Weights of a small multi-label image tagger: trained on simulated telescope pictures of galaxies, 195000 training examples.
Rows from block 9 of a small multi-label image tagger, named by matrix and row number. Rows with one number belong to one neuron. Each number is 50 + 15 x the weight over its row's rms, rounded and kept within 0 to 99. All counts start at 0.
After each neuron's rows are labels from the 100 images, of 14976, where the neuron reaches its highest value: "responds to" is what is common among them; "place" is the part of the image that holds the peak. Only what is clearly more common there than usual is listed. The data: simulated telescope pictures of galaxies. In brackets: how many of the 100.
# fc1: MLP up (model.blocks.9.mlp.fc1.weight, 640x320), inputs 128-191
# fc2: MLP down (model.blocks.9.mlp.fc2.weight, 320x640, transposed), outputs 128-191

fc1.533:74 52 46 56 68 60 51 54 56 48 41 64 75 43 62 52 36 41 83 48 66 46 66 68 27 59 59 83 34 28 08 43 52 51 63 38 50 56 49 65 59 81 77 66 42 52 63 28 47 47 45 49 61 35 57 50 34 47 42 53 43 58 13 58
fc2.533:53 35 60 56 52 30 58 53 33 78 40 72 28 65 51 61 51 47 32 55 55 43 48 54 54 28 51 64 51 65 38 21 48 52 27 48 54 43 45 43 29 35 45 47 65 34 56 69 16 44 61 40 33 55 46 52 76 51 41 45 32 30 24 38
responds to: many-armed spiral (87); bright star with spikes (65); winding: anticlockwise outward (58); winding: clockwise outward (40)
place: centre (90)

fc1.116:22 42 58 68 71 55 63 52 29 46 41 00 37 63 37 65 46 40 33 57 63 45 38 42 69 43 50 26 38 81 50 53 77 42 39 27 60 72 28 42 50 52 31 42 37 46 35 33 44 67 55 33 57 47 64 30 53 48 47 52 59 40 35 36
fc2.116:30 52 55 43 58 49 41 56 61 62 41 63 45 41 54 42 24 76 66 42 39 66 45 23 38 57 44 57 63 31 41 49 52 46 31 48 39 18 57 68 38 43 43 72 45 38 41 61 59 34 84 52 21 51 38 49 38 44 61 33 60 48 50 57
responds to: star cluster (64); small (53)
place: centre (60)

fc1.478:48 46 74 60 41 21 47 24 51 12 38 50 22 24 53 58 24 57 40 58 58 63 33 35 10 47 44 20 67 58 43 92 40 70 55 38 46 21 66 33 53 43 42 38 55 40 31 25 47 48 46 66 75 60 46 40 64 49 40 47 32 34 36 58
fc2.478:53 80 42 36 45 85 66 68 56 44 66 53 76 59 39 55 67 74 68 60 51 56 72 48 61 57 53 61 45 63 53 52 42 19 62 61 37 70 82 36 51 46 45 80 54 67 66 73 51 61 41 67 41 64 44 36 87 32 59 74 39 58 28 63
responds to: many stars (70); small (63); barred spiral (35); merging pair (32)
place: centre (36)

fc1.274:73 40 72 37 52 49 67 51 28 80 42 36 26 37 49 62 48 63 70 64 75 68 23 44 44 43 60 29 50 46 56 36 39 44 45 74 68 59 28 31 52 42 59 69 56 40 70 36 43 72 44 40 73 71 35 41 38 62 66 54 72 67 30 69
fc2.274:39 58 52 66 43 46 23 54 53 41 57 63 66 53 51 38 33 76 33 47 59 47 55 51 57 39 61 91 49 52 41 75 47 34 69 24 15 28 37 64 59 39 36 55 56 48 33 88 31 35 76 52 38 60 33 63 46 78 77 59 49 34 65 27
responds to: irregular (100); bright star with spikes (69)
place: middle right (36)

fc1.629:64 07 61 54 44 44 47 40 42 46 47 48 73 63 70 43 45 37 56 79 43 30 44 61 17 44 69 34 35 41 99 37 61 48 37 57 39 45 32 35 44 62 51 69 29 46 43 22 74 33 35 43 53 61 64 49 43 56 64 57 35 33 57 29
fc2.629:62 41 29 68 51 52 49 71 52 52 61 59 42 34 38 53 57 42 71 40 45 45 63 70 51 42 49 68 52 46 28 37 54 58 75 49 61 55 53 29 52 56 38 29 55 56 25 47 69 15 31 38 54 25 71 51 65 26 37 60 30 51 29 66
responds to: small (91); barred spiral (61); winding: clockwise outward (37); merging pair (30)
place: centre (81)

fc1.334:46 41 17 43 66 52 45 71 54 46 52 57 35 66 45 71 36 40 42 35 41 38 46 41 46 80 62 50 52 58 56 20 62 71 25 34 69 47 53 54 46 55 52 51 30 30 40 26 67 45 56 30 56 70 37 16 47 32 41 48 62 35 37 42
fc2.334:42 52 61 33 75 67 53 61 56 55 45 25 72 75 58 24 38 60 43 59 61 31 47 40 74 66 54 54 60 36 51 58 52 38 37 36 60 34 38 68 68 37 79 50 39 55 56 89 47 69 68 33 40 27 39 41 54 47 67 68 50 63 69 63
responds to: star cluster (100); many stars (69); bright star with spikes (59)
place: bottom left (36)

fc1.564:45 40 45 28 37 64 40 42 49 35 78 56 58 48 67 67 55 67 42 39 59 52 52 52 46 62 69 36 60 35 37 40 62 70 28 61 47 46 56 40 31 75 77 64 47 56 50 66 59 49 50 29 59 49 64 55 49 54 64 61 44 50 47 36
fc2.564:64 25 47 78 55 50 65 57 54 65 54 51 80 41 10 43 62 37 58 48 32 36 68 51 63 44 53 41 64 76 58 58 33 21 86 31 51 32 74 49 59 32 33 35 47 37 78 21 61 44 62 55 48 57 73 53 57 43 51 65 50 54 18 44
responds to: small (89); many stars (81); irregular (71)
place: bottom left (33)

fc1.199:55 75 56 59 64 36 22 50 60 20 51 53 74 34 46 53 40 94 47 94 44 33 51 54 43 25 51 56 67 65 44 37 45 80 64 65 77 59 40 78 63 41 51 21 46 67 47 45 25 68 33 46 70 51 46 33 34 69 32 53 52 41 55 51
fc2.199:58 33 44 37 43 50 55 57 55 73 41 58 55 75 36 60 54 54 44 33 54 46 60 56 47 54 51 65 64 47 56 49 49 56 23 34 38 59 09 10 55 42 38 70 56 63 41 74 57 42 77 42 00 58 41 53 60 42 54 20 56 35 32 37
responds to: star cluster (97)
place: centre (48); bottom centre (28)

fc1.39:27 57 57 46 67 81 63 36 73 84 69 63 82 74 65 60 32 35 47 56 83 45 45 52 62 52 48 46 61 40 43 65 50 56 34 78 73 71 61 73 51 45 66 54 15 52 40 92 57 71 33 52 24 38 36 24 31 66 29 44 41 44 56 68
fc2.39:49 43 52 50 63 35 48 42 29 61 63 49 47 47 21 51 53 59 58 77 19 54 64 29 60 43 36 50 56 55 42 66 56 64 80 43 54 49 43 57 53 89 48 56 80 59 58 53 33 72 69 51 41 57 45 44 72 57 60 33 32 30 36 47
responds to: merging pair (47); two-armed spiral (30)
place: centre (32)

fc1.519:64 54 38 47 67 37 48 75 53 33 51 54 50 61 68 57 45 38 43 46 26 51 32 66 70 36 48 69 43 40 32 27 54 69 52 69 47 33 55 87 73 52 43 34 47 43 46 37 41 59 69 59 27 38 52 57 52 67 07 32 43 34 60 53
fc2.519:37 45 65 21 10 54 50 44 25 51 36 44 40 53 42 54 56 40 51 60 53 69 49 66 51 48 43 67 42 39 41 75 46 42 40 56 66 87 37 24 35 38 48 76 30 39 63 26 40 58 51 43 52 29 53 61 50 70 61 46 61 56 72 71
responds to: bright star with spikes (66); tilted (60); ring galaxy (59); barred spiral (34)
place: centre (84)

fc1.511:50 48 17 40 55 58 64 31 19 55 40 54 54 58 59 77 54 88 39 57 68 60 69 32 34 34 53 52 35 50 76 49 69 60 63 61 37 21 50 45 57 58 40 41 34 61 62 50 43 57 50 60 58 50 43 53 52 60 73 22 28 47 55 41
fc2.511:51 48 53 76 62 77 70 38 53 78 52 39 65 57 62 38 41 51 56 53 51 50 61 44 52 37 65 65 64 34 82 47 50 28 22 68 55 29 56 55 53 58 63 59 68 58 39 69 54 54 58 58 27 59 32 33 64 56 68 43 34 43 49 65
responds to: many stars (81); small (74); merging pair (64); bright star with spikes (57)
place: top centre (26)

fc1.13:63 91 67 79 31 62 73 58 41 27 43 64 34 37 42 64 61 36 38 55 74 57 42 53 61 58 28 57 54 51 47 06 52 68 52 58 44 42 63 42 47 38 33 48 27 67 72 64 60 67 63 40 65 42 45 27 62 52 56 23 46 56 69 60
fc2.13:50 46 24 36 93 16 55 46 52 60 42 59 61 78 35 20 50 49 58 48 25 44 44 35 28 49 59 40 57 50 64 76 29 57 66 60 71 46 39 44 77 50 35 62 53 17 47 56 50 48 81 58 62 47 44 67 58 58 62 26 58 50 47 39
responds to: star cluster (91); bright star with spikes (86)
place: centre (28)

fc1.406:21 59 71 63 23 43 64 48 24 20 61 56 19 62 50 45 66 39 46 46 49 70 44 45 44 36 60 48 39 72 55 51 50 50 52 60 40 45 79 55 78 65 68 59 46 20 36 48 45 59 67 43 51 47 39 69 25 40 35 56 63 62 33 59
fc2.406:84 60 54 64 40 48 32 50 65 80 64 53 63 50 57 63 50 57 56 37 39 30 78 58 18 60 40 41 84 71 53 62 48 44 48 57 73 59 46 60 30 35 30 49 51 61 48 43 51 63 49 47 52 54 71 45 51 34 44 32 50 39 76 66
responds to: bright star with spikes (77); edge-on disc (61); small (58); irregular (36)
place: centre (89)

fc1.91:43 71 63 60 15 67 14 48 27 64 42 68 56 49 70 63 70 71 51 53 59 58 78 44 60 58 57 32 61 64 32 68 48 56 15 62 38 59 75 43 66 60 64 43 33 37 64 46 16 48 53 64 43 61 86 49 30 52 43 32 57 69 29 54
fc2.91:77 61 70 48 61 57 46 30 48 75 57 39 50 82 19 58 41 38 38 52 32 57 41 73 27 37 72 60 74 61 39 63 61 38 66 18 51 32 44 81 54 67 37 28 32 30 41 56 54 59 62 32 40 30 57 42 55 28 36 51 56 57 56 45
responds to: merging pair (100); small (86)
place: bottom left (37); bottom centre (30)

fc1.592:48 29 71 51 65 45 57 57 64 52 68 51 33 58 47 54 23 51 54 70 50 50 56 66 47 80 51 60 23 36 33 49 70 46 44 23 81 50 60 63 35 51 57 31 33 24 57 45 44 47 46 65 33 38 54 37 33 39 45 39 61 65 60 53
fc2.592:62 59 74 46 34 49 60 54 33 31 16 39 62 49 43 44 58 42 74 58 34 61 59 37 34 61 24 50 70 51 27 78 75 49 57 66 59 59 35 24 69 60 48 43 60 48 56 60 45 40 63 41 59 84 20 73 49 53 43 58 34 55 57 59
responds to: lensed arc (67); small (53)
place: bottom centre (26)

fc1.121:78 52 54 67 95 53 39 60 76 50 45 46 43 43 55 58 46 46 60 67 41 45 62 27 53 42 48 39 64 66 42 35 34 40 58 25 64 39 57 65 61 71 52 42 41 45 47 41 62 51 76 61 57 22 52 55 44 71 56 55 34 65 61 58
fc2.121:55 44 49 71 40 64 48 63 51 78 48 58 60 50 43 48 55 46 35 43 47 33 48 19 27 19 46 65 34 18 26 50 66 57 35 58 56 69 30 20 42 31 51 67 24 66 53 77 33 33 24 30 55 60 42 58 54 48 48 42 49 29 45 40
responds to: many-armed spiral (52); winding: anticlockwise outward (52); winding: clockwise outward (47); barred spiral (29)
place: centre (87)

fc1.505:35 29 43 22 68 28 83 80 33 32 52 56 51 34 70 49 17 76 45 76 41 33 45 68 53 23 55 50 74 74 44 57 23 72 42 39 40 54 35 57 38 73 61 45 80 47 22 60 78 47 54 47 45 33 53 64 51 50 33 54 78 63 66 22
fc2.505:56 36 62 59 70 47 45 41 39 35 23 56 65 54 53 43 77 20 19 58 33 51 52 50 59 43 30 60 51 49 57 51 48 67 55 43 58 55 45 43 76 66 63 70 27 67 70 52 67 55 26 46 50 53 29 18 65 71 48 44 32 72 28 47
responds to: bright star with spikes (85); many stars (63); irregular (61)
place: centre (66)

fc1.469:83 26 64 86 59 47 61 30 36 30 51 57 50 53 67 49 41 38 66 61 24 74 48 18 35 71 39 47 53 54 70 65 48 53 44 55 25 41 73 55 46 37 71 43 43 72 55 48 73 45 47 59 45 41 23 41 63 46 42 58 47 61 29 61
fc2.469:47 53 11 49 50 58 44 48 32 76 76 56 65 51 44 44 43 53 75 59 52 41 42 59 58 75 65 54 67 48 70 31 26 64 56 61 65 45 63 63 55 25 77 38 35 56 52 57 51 51 48 63 65 66 51 39 45 55 51 47 64 49 35 63
responds to: two-armed spiral (84); small (69); tilted (45); winding: anticlockwise outward (45)
place: centre (42)

fc1.156:60 65 29 43 37 64 62 41 67 75 63 41 47 53 39 48 66 42 24 62 52 55 63 57 13 42 49 69 65 50 57 79 45 63 33 31 57 35 53 69 47 22 61 56 92 66 63 40 65 35 60 67 68 61 38 50 57 38 30 63 62 37 55 54
fc2.156:46 62 55 60 27 49 56 58 77 44 49 26 47 42 68 46 24 36 68 56 68 81 33 60 58 58 55 62 43 48 72 40 72 44 84 41 61 50 69 48 43 62 30 28 40 33 41 85 53 31 74 59 59 46 43 57 69 62 48 46 69 75 75 46
responds to: star cluster (63)
place: centre (37)

fc1.370:24 60 69 48 56 26 69 78 36 42 39 54 23 54 48 60 67 29 51 57 73 45 43 59 62 68 48 48 59 67 40 22 42 32 56 60 68 52 65 57 76 45 50 44 64 39 42 46 41 31 43 29 56 46 45 39 59 48 52 60 64 58 73 67
fc2.370:41 53 24 41 78 54 51 42 61 55 40 46 48 58 36 16 53 81 57 33 44 33 41 63 48 55 47 41 84 54 50 76 52 50 52 60 14 52 63 39 46 42 42 56 44 33 39 64 34 74 45 69 46 41 65 30 79 25 63 73 49 45 44 71
responds to: lensed arc (98)
place: top left (43)

fc1.438:66 63 43 63 61 61 40 43 27 54 33 42 57 70 48 27 38 58 55 55 66 56 54 76 43 31 68 48 66 66 35 36 20 65 90 48 38 58 65 51 62 40 53 69 03 58 36 41 52 38 56 56 34 54 61 52 35 40 73 52 52 50 44 56
fc2.438:51 36 32 53 56 67 60 53 57 34 42 66 27 53 23 44 43 49 36 43 45 68 27 60 65 43 72 62 60 65 65 23 68 46 40 74 47 59 61 60 53 54 28 18 38 42 63 42 47 59 27 17 40 33 46 36 43 47 27 43 62 76 52 37
responds to: small (90); tilted (63); ring galaxy (50)
place: centre (66)

fc1.249:72 33 54 80 50 21 65 42 36 29 46 54 54 49 40 15 39 52 00 75 56 67 41 75 76 43 51 30 63 76 62 29 70 58 68 55 50 62 53 31 58 54 39 60 59 48 69 25 64 73 55 71 76 45 41 28 31 53 60 47 54 34 53 46
fc2.249:37 68 45 46 41 73 61 24 36 57 17 61 77 66 78 61 68 50 67 59 27 33 74 67 67 68 14 31 70 70 34 45 44 45 61 34 74 57 56 47 73 43 43 79 52 46 38 63 40 60 62 10 32 73 32 52 64 48 29 66 49 74 52 49
responds to: merging pair (100)
place: top centre (50)

fc1.169:55 63 67 67 51 32 58 35 25 63 66 18 70 42 21 46 36 56 48 58 71 52 69 26 59 57 35 45 43 71 62 42 43 53 57 65 26 71 57 24 74 20 78 41 45 29 58 46 53 66 26 61 67 49 43 41 54 36 45 50 56 81 38 52
fc2.169:50 35 58 45 68 44 37 19 31 81 30 62 31 59 28 67 34 46 47 45 34 40 49 33 23 26 66 45 39 63 51 23 13 51 43 60 12 34 55 59 72 40 29 48 53 59 45 45 45 61 45 52 46 49 47 57 60 51 52 72 51 32 27 58
responds to: lensed arc (71); bright star with spikes (65)
place: middle right (32)

fc1.617:49 54 07 55 29 37 40 49 34 24 46 41 48 57 48 29 47 71 28 77 46 42 69 65 38 55 39 33 69 59 68 62 35 50 34 46 36 55 43 33 88 54 69 49 40 44 47 79 42 53 44 53 37 66 59 66 66 68 51 49 53 30 74 41
fc2.617:69 58 52 61 54 48 66 36 63 50 53 48 47 37 36 72 43 57 69 53 57 44 17 74 26 69 44 55 37 60 27 56 30 34 50 36 77 51 37 39 79 66 53 55 56 56 54 19 35 59 79 37 58 56 59 32 40 56 52 37 64 55 37 46
responds to: small (98); tilted (58); winding: anticlockwise outward (34); round elliptical (33)
place: centre (36)

fc1.374:64 61 45 47 53 16 62 68 58 63 53 36 46 48 82 57 24 89 30 77 46 57 29 59 37 72 56 21 48 44 55 63 63 54 32 52 37 37 40 28 44 66 53 40 60 57 50 42 10 69 70 42 63 54 73 58 36 58 06 36 39 48 59 57
fc2.374:60 49 30 75 45 55 49 46 60 46 46 78 75 44 48 54 50 51 64 37 37 53 56 36 53 56 62 37 64 29 28 43 49 49 40 52 58 37 63 41 58 45 44 72 48 68 51 27 48 44 66 61 70 38 37 44 55 77 97 60 64 39 27 50
responds to: lensed arc (82); small (76)
place: top centre (40)

fc1.582:46 40 37 44 47 51 51 43 74 84 70 58 65 33 47 78 72 86 54 51 64 35 25 61 51 70 64 30 39 74 38 14 48 31 34 74 59 48 61 34 46 63 55 61 43 38 52 71 33 53 92 55 50 48 62 28 41 58 58 45 56 69 66 21
fc2.582:47 53 51 47 65 34 72 58 55 53 28 54 68 60 42 50 35 37 62 58 63 29 57 22 45 48 59 27 68 67 32 35 42 40 26 22 67 31 61 72 74 61 75 70 46 58 48 39 56 43 50 60 37 30 31 66 65 38 40 52 40 67 58 74
responds to: many stars (94)
place: centre (74)

fc1.286:50 26 71 58 17 41 56 48 63 66 52 37 39 38 44 60 45 58 63 38 75 42 73 44 40 60 43 48 46 59 38 54 68 57 54 44 44 32 54 48 34 78 57 64 15 44 50 63 51 45 29 37 54 46 55 64 55 63 80 46 33 42 51 59
fc2.286:16 50 34 40 50 44 51 47 37 51 17 48 50 44 41 58 42 34 50 55 39 48 68 46 20 53 63 79 68 34 75 34 65 30 58 54 37 54 38 24 38 60 25 55 52 60 59 42 49 62 71 47 46 43 74 54 49 35 67 42 67 42 73 51
responds to: lensed arc (100)
place: top centre (32)

fc1.61:61 45 49 66 35 47 34 48 56 67 60 63 64 50 24 52 44 69 68 50 56 55 35 72 38 35 43 49 47 66 47 30 41 64 34 62 68 40 67 33 32 30 56 14 55 56 61 39 39 25 55 47 81 36 80 41 62 42 39 35 73 50 43 54
fc2.61:46 58 55 63 29 53 73 73 50 41 47 96 56 33 41 67 62 44 50 64 47 38 71 43 30 35 43 20 53 29 32 54 43 53 20 43 67 53 52 72 67 28 75 49 91 39 48 51 65 74 61 53 42 66 47 51 49 59 29 38 65 58 35 59
responds to: irregular (91); many stars (81)
place: middle left (30)

fc1.128:62 29 65 43 67 55 28 63 58 56 46 71 41 50 40 57 42 57 53 60 99 46 21 50 29 50 51 57 38 47 37 41 34 61 54 77 71 53 24 32 44 21 55 31 65 57 52 44 51 59 57 64 71 66 43 43 59 60 60 25 51 63 46 75
fc2.128:39 53 44 60 36 49 47 37 44 51 46 56 53 65 63 44 39 39 47 71 56 35 65 43 29 33 73 38 66 41 25 31 62 46 47 55 62 66 60 70 35 47 71 50 46 37 40 69 64 54 37 51 78 71 47 64 44 41 46 63 82 36 36 64
responds to: irregular (100); many stars (71)
place: middle right (30)

fc1.339:43 43 67 27 26 45 09 61 45 77 43 23 60 83 58 56 37 43 79 69 61 53 46 53 49 30 47 60 33 59 52 41 66 38 53 30 38 64 35 28 59 54 74 39 66 58 51 64 62 70 43 65 52 48 47 44 14 31 45 49 42 41 55 52
fc2.339:39 49 48 65 58 60 67 39 85 48 46 51 51 67 35 54 47 56 45 38 52 58 67 49 55 64 54 19 63 51 23 33 60 49 43 33 51 27 58 72 54 71 31 63 42 67 43 46 38 29 60 73 68 47 23 61 79 69 41 39 43 15 39 24
responds to: merging pair (100); bright star with spikes (71)
place: middle left (44); bottom centre (28)

fc1.353:53 48 51 33 41 31 47 42 66 68 44 56 21 54 59 44 21 66 47 61 59 50 59 84 48 85 58 75 51 48 53 64 54 59 70 84 44 37 40 54 44 75 86 49 59 73 44 63 34 37 53 42 30 35 65 50 40 51 61 59 27 46 61 88
fc2.353:51 60 54 29 61 37 48 56 31 57 62 62 73 34 30 80 68 55 27 66 43 47 49 22 54 48 50 45 36 60 30 72 42 50 33 27 70 55 76 75 47 57 43 33 85 47 41 41 50 59 47 33 56 40 29 47 53 63 22 55 59 55 37 60
responds to: irregular (100)
place: middle left (26)

fc1.160:71 54 42 24 60 56 31 60 58 57 54 53 57 44 43 68 54 44 59 81 39 56 32 48 45 68 73 42 74 70 51 78 48 44 50 47 44 73 57 53 37 62 39 51 37 37 29 51 36 47 32 50 72 34 28 55 32 41 40 72 51 31 71 40
fc2.160:30 44 45 42 45 38 43 62 45 52 42 41 23 55 63 54 25 46 48 77 49 36 67 47 28 49 45 47 35 72 46 69 32 79 59 41 50 36 58 43 52 32 52 40 42 64 38 69 64 46 41 48 69 61 55 34 59 56 31 58 55 66 69 48
responds to: bright star with spikes (80); two-armed spiral (57); winding: anticlockwise outward (41); winding: clockwise outward (36)
place: middle right (29)

fc1.411:51 87 61 57 50 36 63 54 37 40 46 45 52 53 51 47 35 71 53 75 48 80 56 66 47 53 54 47 75 59 48 52 43 60 38 50 50 52 67 41 79 65 41 53 38 41 44 40 62 55 23 39 90 43 56 62 55 31 43 56 48 55 29 42
fc2.411:33 34 34 43 46 52 35 60 38 22 50 56 50 38 48 63 51 52 66 52 44 41 62 50 44 40 25 47 57 39 69 20 56 49 63 31 54 54 50 43 29 56 75 40 40 50 47 56 42 54 80 35 34 53 62 51 61 30 64 53 75 40 39 36
responds to: lensed arc (91); many stars (81)
place: middle left (28)

fc1.518:44 45 61 48 36 65 47 39 47 57 32 57 28 50 44 49 49 64 30 33 50 39 57 69 41 56 67 77 46 34 72 24 67 66 46 87 34 50 67 61 47 59 44 69 36 63 74 35 73 31 67 33 66 28 51 37 35 48 63 51 65 37 51 76
fc2.518:64 64 43 32 37 31 65 34 65 41 49 64 52 63 52 60 56 63 45 76 53 50 71 52 36 30 60 32 55 37 53 47 54 35 66 32 65 53 63 56 43 39 37 40 52 51 49 74 65 64 35 76 66 44 64 51 50 76 57 75 44 43 40 65
responds to: two-armed spiral (73); tilted (65); winding: anticlockwise outward (46); winding: clockwise outward (38)
place: middle left (28)

fc1.418:41 61 63 23 44 37 43 56 29 62 47 19 60 65 47 47 52 47 43 53 55 54 70 38 47 40 50 40 53 60 55 92 49 73 31 40 41 59 44 51 76 80 34 42 55 70 50 72 55 58 51 49 43 63 54 17 09 52 57 50 68 55 81 60
fc2.418:09 25 60 60 49 69 69 56 55 41 46 70 52 46 62 50 28 62 87 54 32 40 49 64 29 75 37 28 60 36 56 45 56 58 27 65 62 59 47 55 64 38 52 43 45 82 80 12 50 44 57 45 73 24 62 82 35 47 42 50 40 51 32 44
responds to: small (74); many stars (70); irregular (58)
place: centre (26)

fc1.638:73 35 29 74 47 42 46 69 39 32 20 28 74 54 59 49 21 49 29 56 52 45 43 50 30 47 55 39 40 33 56 28 35 60 39 29 52 37 75 54 21 48 66 43 27 73 27 17 46 71 58 39 39 54 82 59 59 40 73 43 44 45 42 40
fc2.638:54 58 08 47 59 41 55 38 60 84 52 38 55 43 00 64 59 67 32 61 34 47 64 47 50 56 21 40 20 71 54 78 51 48 55 45 73 35 49 50 83 44 39 37 64 53 46 50 41 42 46 78 59 63 33 41 44 28 40 68 80 39 39 60
responds to: bright star with spikes (66); lensed arc (45); tilted (44); ring galaxy (31)
place: bottom centre (33)

fc1.238:54 35 39 51 57 32 35 47 62 53 32 44 66 57 50 78 53 44 43 31 27 19 53 36 63 48 53 60 53 69 70 30 46 34 66 73 37 45 40 55 32 52 34 46 45 44 54 35 52 54 61 16 35 43 45 60 48 30 53 46 68 37 65 32
fc2.238:66 16 31 47 61 40 65 40 54 84 67 68 59 67 58 50 58 54 61 36 61 63 46 36 43 32 51 29 50 66 55 42 60 51 60 21 38 65 50 48 73 22 60 69 73 25 46 63 40 61 49 56 38 41 30 32 40 43 48 44 77 15 29 49
responds to: many stars (74); lensed arc (57); merging pair (39)
place: centre (94)

fc1.630:67 11 44 38 49 48 30 52 68 86 36 50 35 65 18 53 65 73 28 45 75 60 19 45 26 65 36 71 33 49 35 63 46 32 29 54 45 61 58 55 32 15 48 44 37 55 70 73 49 57 54 58 28 46 72 32 24 56 70 45 52 57 50 40
fc2.630:70 50 41 28 64 33 51 07 31 55 57 58 49 49 84 44 45 39 19 79 53 82 59 26 65 28 68 59 70 36 46 73 58 44 59 53 60 68 32 51 58 46 47 63 59 82 42 85 32 40 36 60 80 61 39 76 58 55 72 55 54 43 51 51
responds to: star cluster (100); many stars (98)
place: middle right (30)

fc1.397:44 53 60 28 63 37 35 53 79 21 58 71 43 49 46 61 54 50 70 61 45 31 58 44 40 68 87 42 58 48 36 43 45 61 38 59 30 42 41 56 27 48 42 50 40 43 37 98 41 51 51 50 69 37 42 69 48 73 51 36 83 50 63 40
fc2.397:37 30 46 55 28 59 37 53 72 78 39 39 39 43 46 42 66 80 65 51 62 60 18 21 48 63 47 61 35 61 74 41 46 63 57 39 44 78 46 32 45 57 46 67 62 35 34 42 47 35 37 31 60 68 80 59 83 33 52 47 27 57 74 64
responds to: merging pair (91); many stars (88)
place: centre (77)

fc1.124:44 60 67 33 26 39 33 67 30 64 44 57 60 59 68 44 70 44 51 70 56 38 78 47 46 59 80 45 63 42 55 57 42 69 36 34 40 45 36 40 53 39 30 42 55 56 47 51 22 30 44 68 67 49 52 37 63 46 85 32 52 69 40 44
fc2.124:32 57 58 49 60 55 53 53 56 46 55 44 44 45 63 41 22 26 54 40 42 39 29 48 24 63 60 33 68 67 48 30 44 72 34 63 49 36 43 87 52 37 41 70 27 77 64 38 75 43 34 59 85 59 51 55 23 37 37 79 53 51 52 69
responds to: two-armed spiral (82); winding: clockwise outward (51); winding: anticlockwise outward (38)
place: centre (75)

fc1.180:39 57 52 67 38 28 29 48 60 36 35 38 63 83 36 65 79 62 52 40 34 63 56 52 14 61 51 40 54 43 41 54 12 57 62 75 34 42 65 30 56 26 47 66 39 51 55 72 22 30 50 21 54 52 51 40 51 21 77 58 64 61 58 21
fc2.180:54 52 47 65 67 88 63 44 43 50 44 41 33 52 49 52 52 24 59 38 64 56 59 70 58 57 52 48 46 31 45 40 69 47 22 18 66 32 41 29 54 35 87 84 49 56 40 61 55 58 54 48 57 64 44 68 59 46 49 42 61 41 55 61
responds to: lensed arc (74)
place: centre (98)